From a checkpoint of a small image diffusion model.
Training: muon at rate 0.0057, 19400 steps.
Data: trained on abstract colour fields from 500 small random pattern networks, 203450 training examples, 18.3 epochs.
Rows from block 8 of a small image diffusion model, named by matrix and row number. Rows with one number belong to one neuron. Each number is 128 + 32 x the weight over its row's rms, rounded and kept within 0 to 255. All counts start at 0. Numbers have three digits each. After the name is the row's rms in percent of the matrix's.
After each neuron's rows are labels from the 100 images, of 14976 (inputs lightly noised), where the neuron reaches its highest value: "strongest on" is what is common among them; "place" is the part of the image that holds the peak. Only what is clearly more common there than usual is listed. The data: abstract colour fields from 500 small random pattern networks. In brackets: how many of the 100.
# fc1: MLP up (model.blocks.8.mlp.fc1.weight, 640x160), inputs 0-79
# fc2: MLP down (model.blocks.8.mlp.fc2.weight, 160x640, transposed), outputs 0-79

fc1.62 108:174115119106085130145122134118162090178195120100152181132122162121113125111170189098144194085079085122107111129086164111150135155119119132146153080150106111097143103112079124075111153140186123127108122134072140152146151134146138113096143066
fc2.62 102:142161149083149084171166142113102130122070139157086148122146078187082126153105172114130137113111134104069157177062157128129187065126050138126055128106178112150142099117123137122146103100136124165158117089195143128162136085185143092085146135
strongest on: fine detail (63)
place: top left (67)

fc1.49 082:105118132210147131142199120132136122084123129123132149133195061077123109081191155087094147092165145122146120078107140065109117146111126174124147130118088124140109172115091118148099130158191117164142123186092162114110097160127152155097048136
fc2.49 085:172179109152095155050127138167112137093098138133153136111098145157179193205138138169164200114111138113120152093185162181152099143123129135190162141122108115178131159111090065167144083138184096174150112146090130160136106105116111163094123102
strongest on: fine detail (60)
place: middle right (34)

fc1.184 116:124142111125201135096096135081099183098137070099163129139149145120116149139115127144125119192214076155175157171152183073104143103160106125170166145009113123097120153108183132053120103134141126135129137146149163022118113131148111102161098114
fc2.184 107:169104135098092101135139130214163118138109143206121122149101130133130129156130116079104158122090037121118081113110108192091138095104128134074133108173165089168132126155076119185140132119105116115118154111112180061127080176093183142160160087
strongest on: fine detail (42)
place: middle right (29)

fc1.494 106:108138128152139142136119100142206121118140175087129164171121172135174067032113141112154133113148188085147155156089118167174159095157136116168114177142096083185092122182152142093092170132084122157124104088116164089128082147081152095125115147
fc2.494 096:130101140162134084112152132140078159085163192188118141224169135146120135156164080065104131138145151111100088134173114082216101132160135178069056109136152060113095090111135146144165119144075109143136091110131177138178102168130128141115123129
strongest on: bright (65); smooth (49)
place: middle right (32); top right (28)

fc1.157 089:105174132115132133134129120105135121113122131127146131137088075090109119161125145095119143109130183103100119123132135093124142180140116185131053146109137150073121131157081100145051183099221159100152164137116155122061161084101081107162203172
fc2.157 095:097132115088074124147152119189110153112188128103118139118153129167061093101099113127104102191096157118173121105108105141154102125072134108153037156090094163124109119050136117141120101118178087118132124198071145113157113126147099104129121162
strongest on: fine detail (55)
place: bottom right (25)

fc1.516 100:157114123138174081117150116166124108148140207117160107180087151133173140117173089137122115102110122171094130109080062164086146165143114154128145090120084132134130137140113147122147153117131135124122137122184096154130102086132086132140188207
fc2.516 097:122113158115138097151104137118120077162094107112080176171173148165102130147134165113184105114116102113129131131074147103117143111140167123132092116159114101129112157116123149136061109110159090089198146094090128146115083151140094140100119217
strongest on: fine detail (45)
place: top left (39)

fc1.149 079:152081118172105085106085110157130127113101056165115143188226169183121099188141106138133172117126090141150083116079092080101110067162116132136155151140089188138112155118157142077078109125153128071122170095132131126044103130153092127122164099
fc2.149 085:159059182133154152136106092127122121061123140108081146115052184039150170065119146137132117152128109108148148103087149145144113073092085175082132106173106150104093165147147092169110155150195148129166111069139119122199121148190137153139141108
strongest on: fine detail (35)
place: top left (30)

fc1.340 086:216060144145133117161150133185157183172110145138146115111091107033182098167190104103115149102148156148136114058143146099152082113106109141113116114153141165100147083161123067132115098109149123130186137126097089203078171151110144122118148189
fc2.340 086:070148110131165108142178143118137100222181164164104133076147088167114112148119122077147084114115116095117160098057085178148108145142152098108093164082164140136156160149170110145102120135143112169117093146145077114196169111133092098136162186
strongest on: fine detail (67)
place: bottom right (27)

fc1.483 124:111131138144159085154122128139098134117103132127104167161119097187069112142176120179116109086135139143138137134141148104085094077157154142108111128153146130152124086125083138183125154064092147161127124170091081162089182164132095130068106144
fc2.483 122:089177096182153135131130130140153109081157136107097106169157118046146110080132146143103103160127138143107129148093114092136157118110093123095059135149120202145144078153105211124103144127125080115115103138100113140167129123128114094152225160
strongest on: fine detail (36)
place: middle right (31); top right (26)

fc1.440 119:135100130108165108196092127127130176095094138168124134132113119111145140105067087091146118188182124142194163133216158106130157100147117127132087067142096108129076110138183115116117125145145131121134120138191129109112130103085125125202132107
fc2.440 130:138126094117125104127101103091117082141134128099129076116134109211128138149150129081128197118197120141066079145172100143125171043104130194053053123134113123149088090146134128139101160126185104143158108116160096159114149103156152119122111125
strongest on: fine detail (71)
place: bottom right (26)

fc1.154 157:128076126100117133149139119144189152095123130134129118143081180155103140174140145139111147117118126130119146122171125126046157129124121154082142129161188134159150110133100157088133127114121119124177134097148118112139158142101210139106173128
fc2.154 144:155096110106155125129138165156115095099155102193189128109117116175184123080134103158132141136117158136130076120173086021210110123119135181072124128122119084181168177158119104117147147118130129146105139175145115118118111183097186148185155063
strongest on: dark (42); smooth (33)
place: centre (36)

fc1.485 104:171121143122084191094110094134145132141145138166150165129150133112159092114131143159084095134130091145108180033217138167139074069101132150133065086096097162168117105104067106068173122152115087143119124158134150134113123142070111155130124109
fc2.485 102:085103073116165128177126138104125128084074199155098126147103117162110154146124125164128122097148129114206092071152136087141147152171132181170167084166097155124132095132056126144167145122091159145089131131138162110138162127176156164148078158
strongest on: fine detail (35)
place: top left (26)

fc1.160 082:114116141193112123123078108135059095182097134117116116089135117124167168139125143119116135127193071059150123133098118213114077183065131126108126042181146131094153083141103150153156111152155167120145133187172128132088118092073125143110160135
fc2.160 078:120127136150122099156128146123168096159077121151073086098078104121119191099116138077111139125176118094144137144093185047185109172132127140142127141090146169159138106107161115050118155102135099143158017131149107128162171130127127092087161147
strongest on: smooth (35)
place: bottom left (29)

fc1.623 143:133141139151138127155134196140227149066181139147121130184140101125142142075180145113144130094181125158104123116147122151139129085151180146114103120110052095072149124137114126112149154140120132150128117128158171126127077072169150108127162120
fc2.623 144:121127115125134110093121147149237116114108131090124113079115139151120116187131117128141139121117161119132161168152214143089133104102144109079170106099096188093200131069164140139087083108133162117172171120168135162117149183142158147107173096
strongest on: smooth (78); bright (69); mostly red (32)
place: centre (32)

fc1.503 097:096176132123126084155103100116154118155114108135138146139107151095179123125206157118121154184116128150172130109115131136108116048135097098107078186127129142137121108108123129121171119170104115121097107155233089121125123071046195120176102135
fc2.503 095:101084128129148151099116143094123129166077114119075151149151097171110163135145169108143111167157121120134123120092167146160138175129127185141107129107142093100149000172094122171167111103134124110125077044109086187097143153135157099161093156
strongest on: fine detail (66)
place: top left (26)

fc1.56 067:073094122117113136137084113126142052205118105188106157145166126168129114081202105135123088133140164126115152118122111070149115164198122145132098122125124099109099166179136102143090187107090173061093173092097079122130094178080067155124164147
fc2.56 073:152158153111151082111070130104156160167186083140101093092115119149149112135138145139147159107163133199125105117133098171141116164106081137126068145132105155157130148095141127032117135107104086124152086118125056120113072131160069100170139124
strongest on: fine detail (70)
place: bottom left (26)

fc1.77 085:137075145110093144197137104132072152124134144070145106127184107077134129183151154109143129152180187131109162149083145141055147169092123217119136132157092159140114133128147143103119110084116141131156104119094069139166182102094126129157106118
fc2.77 079:107146120167131175100152169105161142121175111152086118184054131120142085075130111141110169125083147170090105144130141127096096139125091085068094126118076207104150135124131150153116108140074079096120105085100122092112142085139126131123163138
strongest on: smooth (32)
place: bottom centre (37); bottom right (32)

fc1.509 152:136142127127119153162117116134102187110089143193089137126132131126119140097028102086113143211228130141134162111234101122114155078108155124142089132101066140128049133113225100105146132147125096104138127124116102086155133135119095156211131130
fc2.509 146:139132113137140107123132116071134122152143148000179120116109121149114124152114153176106145086160136132115053107183112125059123019109109125109064126159112123132090149127138112083089104087140134140172145105121107175121123134139112108131126135
strongest on: fine detail (36)
place: bottom right (37); top right (34)

fc1.456 106:087127126164133124140106152087125140118101156151145149137072100128086114125189109170092181131110144084133120112128097114160153094108142145111096093090116147168097060139078183094154137116141104166122134190085133114068122096141113095150151124
fc2.456 111:095122152155148179149111138148140108101116150060135137153170154107123109166116125156133135166145105111164112090055134144161117156133096148153163141080132132091106114119131163148150125157145117112099106125143137137182121086140157147146141137
strongest on: fine detail (43)
place: top left (38)

fc1.555 099:119135136172134136170140154107112171097084105160140129141120159127095164152162100131163102190192154168132169121143143118204137128226148152161105125151123113079082100048086097118137127111151105109094104145152140170175120087111200136107116104
fc2.555 105:113114102145120121103149011108122115111145096114139093145147110133171140128139116140119085143145117149086056139087123101103113131098120133117071150078142072168167166235093149114126132140118144113119160145142146118116063095142159152140088117
strongest on: fine detail (71)
place: top right (26); top left (25)

fc1.396 131:123132120193147115170165079147140165104128089139097106170130084118161139121022120093110133202239135132142082118144100167075092126107137148131123131134092131129065101137239149160119126131147175183153102157178095108129112079121106145182113106
fc2.396 116:095150151135142158058185146079131158169130164069176133129099106089060152093127173165130115092109189141119190134096136115142165144111091123138094114136117150134120116109067155108154144104139081171124150169237080125139088134143134129108155112
strongest on: fine detail (53)
place: bottom right (31); middle right (30)

fc1.54 089:155098115135125127139164132101140120153191070122145105084150123130113135137163154105108144133109107137118103118151178123153197069113142141196120169151128097112143111116162067142121098100168040146122135149056216172083204194105091129160114183
fc2.54 085:182131112154150073114160116129142119137074088110151086120123070132125144188092177113150123126193106092115100131091113127135133087166147115144140206096156116136085100128031108131170079081171205112125131126201156141132199111081103150199071230
strongest on: fine detail (46)
place: top left (29)

fc1.39 112:121103146094109142214169048129103157117156113105112129182130163106147185132081146178147106157190104166138137094136140162171115125129182080109211070117068171144070151107144140154124099113116131150124158117141118126145108113117120171121108145
fc2.39 106:133124081138184138103127193151147141137083138113080123147127149130114120067158056086144118163124129115123143117130126058131115113139077150121199129108079192129177155123136153070122126163099118112135162145138130155132094155155109171141145178
strongest on: bright (27)
place: top right (46); middle right (39)

fc1.371 088:123099119111160156215163069139105099116143122119144105166177176116158095116136118182101058126102136126169141111111126140146141126181124135042138088119125142184090064132139136074145118180090128068103152173135114141138116075112090133146123143
fc2.371 083:062141139139094141153121128160147093118170141136145088187087147132077104153120105087096157165108097151110109119100131116120170098122114133138077150135122116122126119118141100171163095171181100144151150145088099213156124164125100119167163118
strongest on: smooth (29)
place: top right (38)

fc1.7 085:106176147088129083167062132135144116159116134152082135126199104190148136122158088151119160121177149188093150131103088098126113122147142102148170075136084159123137135143125139089127166138113114110164137193112172141081136139105158082135153106
fc2.7 084:130127106132144186167116164150122162117132157151144126156101136188093168162149122118088131135137150130126118161142102153149144057103088104060165100086141113129067111094130125173144172135116114125109029117102107113126108113122184086193121165
strongest on: smooth (48)
place: top right (27)

fc1.31 132:155087134129118182158104156051100120136118099136146131064148131136115125160127162131158114105122182202090139101067128215132096098120120097115124180184120160118081135105110075120133133101142129161178115152122115168104151160143152136133118135
fc2.31 127:133141103143114160107121121244153141129091139115110135099116130148128087116150130136135143138118199123157136104086149091079142126118137083138092109043104112102168143190102134184079189190076132074125124119119137163155095106177130144115213120
strongest on: fine detail (50)
place: bottom left (33); middle left (31)

fc1.446 090:191172097166127109070163147140139116148150125166183086081119172074119124118154132188088081102137178142141166120089181131081167139069122109105177087184129142121162128164133160145156091136134170089142090108170126164136150096128153115148085113
fc2.446 088:100110084138106101144172182075137108124125149092063116113104119157093078129077152137140151144143194112084092127155103122099099181107183162119168162108161118146119134132107154151058137112137102064127123101175163168108176134160076125126149136
strongest on: fine detail (40)
place: centre (33)

fc1.58 084:150101127137128135116172172139154160079138185106103119162074162106124147029049123188156095123073134094117101137170163148096146119206099117139144177059144119145060140096130127118164117128193156147112140160109089180142122101167103142155112197
fc2.58 080:124158166137129172131128119133138201116161137133094096166175151111128153169136144027135077125123098149098134116147124087164114133086096133077138089203099143134128137149104179127104095074155096095129166180118151227118102139093110145141129189
strongest on: fine detail (49)
place: middle left (55); bottom left (25)

fc1.214 067:154155141139161127145100166139144111089132118132186121102134122123114140140120084140114064121129117128086137089104164120124150091179183138150108158176128084137054174170083115075119154099173159144168104155142139151157146133105105105186096111
fc2.214 060:034190139152058111058104145155154152125118105132086172120117108130099156173170140118157173134142140074110085162092089176131107073112130167099137147130108114079074139090150148103111175138188077104144198127141181088100145134086142086118108149
strongest on: fine detail (51)
place: bottom left (84)

fc1.628 104:189153161128061157125148140098159066144095192135115128222121143153099102121175140117145135104161153136138138070174136143109168072111154081114082109078125112167111102111091104136156140147151123064162129159076137205115196155114147128121142174
fc2.628 100:067099048120174085121116170133115151067152125149077134176127124107131113130110162145142152121158156150134161089120140138108110147146058102110134128159146179118087079126139141150119104142179125133111097119189120149123208093110148102118148213
strongest on: fine detail (35)
place: top left (41)

fc1.581 101:143134129089133152133132165132117125086161112121157106109115144102117115066071134115121077140148129141111115100138123173040132157168183167121186164121135126086053114074133119144128135143133180156141142119139092092116136199126138133145125181
fc2.581 094:122164141126111138102136174160144114155059131154191109112147155117129140080128146163132122147122130133122126121157044065093094138098133068126173136193095093173214163129139120081089125138110124122219197168140085118133112102148121115123147104
strongest on: dark (29)
place: top right (25); top left (25)

fc1.369 074:113211144113138171178144150157118151116087072141081143152114172129147130154098092131147080140154109138112101154071102135115115056107135104081146202069083190137109131138136115117099166113205130139104137099130083159129099087179146114137163092
fc2.369 080:083105067125095094123139119126128148084180072161180166186131135112131159090093166149132181143163161126132141189095123145105104063166113169119081134194125204107155142120138133139124151159132131066088076204144122141147192151088130141181146109
strongest on: fine detail (50)
place: top right (25)

fc1.90 098:077188130113169128142109147155137128115116151115109134159142173200129113176124124149024101128125142140103115174140081199127109133177113110131137068138140146126101148122160140092120130125130163117142142114091155147109080106119052122071165068
fc2.90 092:167128100164170148167142136119141123100132121105090094192132134141121135232105167141145119132086130092116127158171079108162088126141133131024154135087160121100104124146130191116106105151133101126093055115098147122124083132153133131147086131
strongest on: smooth (69); mostly green (30)
place: middle left (31)

fc1.550 052:184093141140193159157166114134159103049109124083156102103076114093159148110134171085140126092090116145102140145180104096192112081082129153107145149199087148145146116130072135134169150159144112128162143072112066125155106139115131094113142086
fc2.550 049:138163119168149151163128134119170153136203112147109123067128144154158167133146174143153116152150109122128108142147175181136145125116115104140196134118143157139125204149140140110127082140108130135132169156160139156161073169085159123153051110
strongest on: fine detail (45)
place: centre (32)

fc1.266 104:137125128074160082083069121123165148138183138056150159141086132123127144049103122141179092119156071156144124145119134136172115130099155114084123172134165130117108122152144141120100135141118104142158141132180161128149120094164121152144179129
fc2.266 098:123151150176154109115126143099096130200118132121110087154119155165116131111105105063127120119102114106146144128124141072189115141145100141188092118079180116064140120102136183099113134138154100151159129186187191054154085124123088108128152146
strongest on: smooth (52); bright (47)
place: top right (27)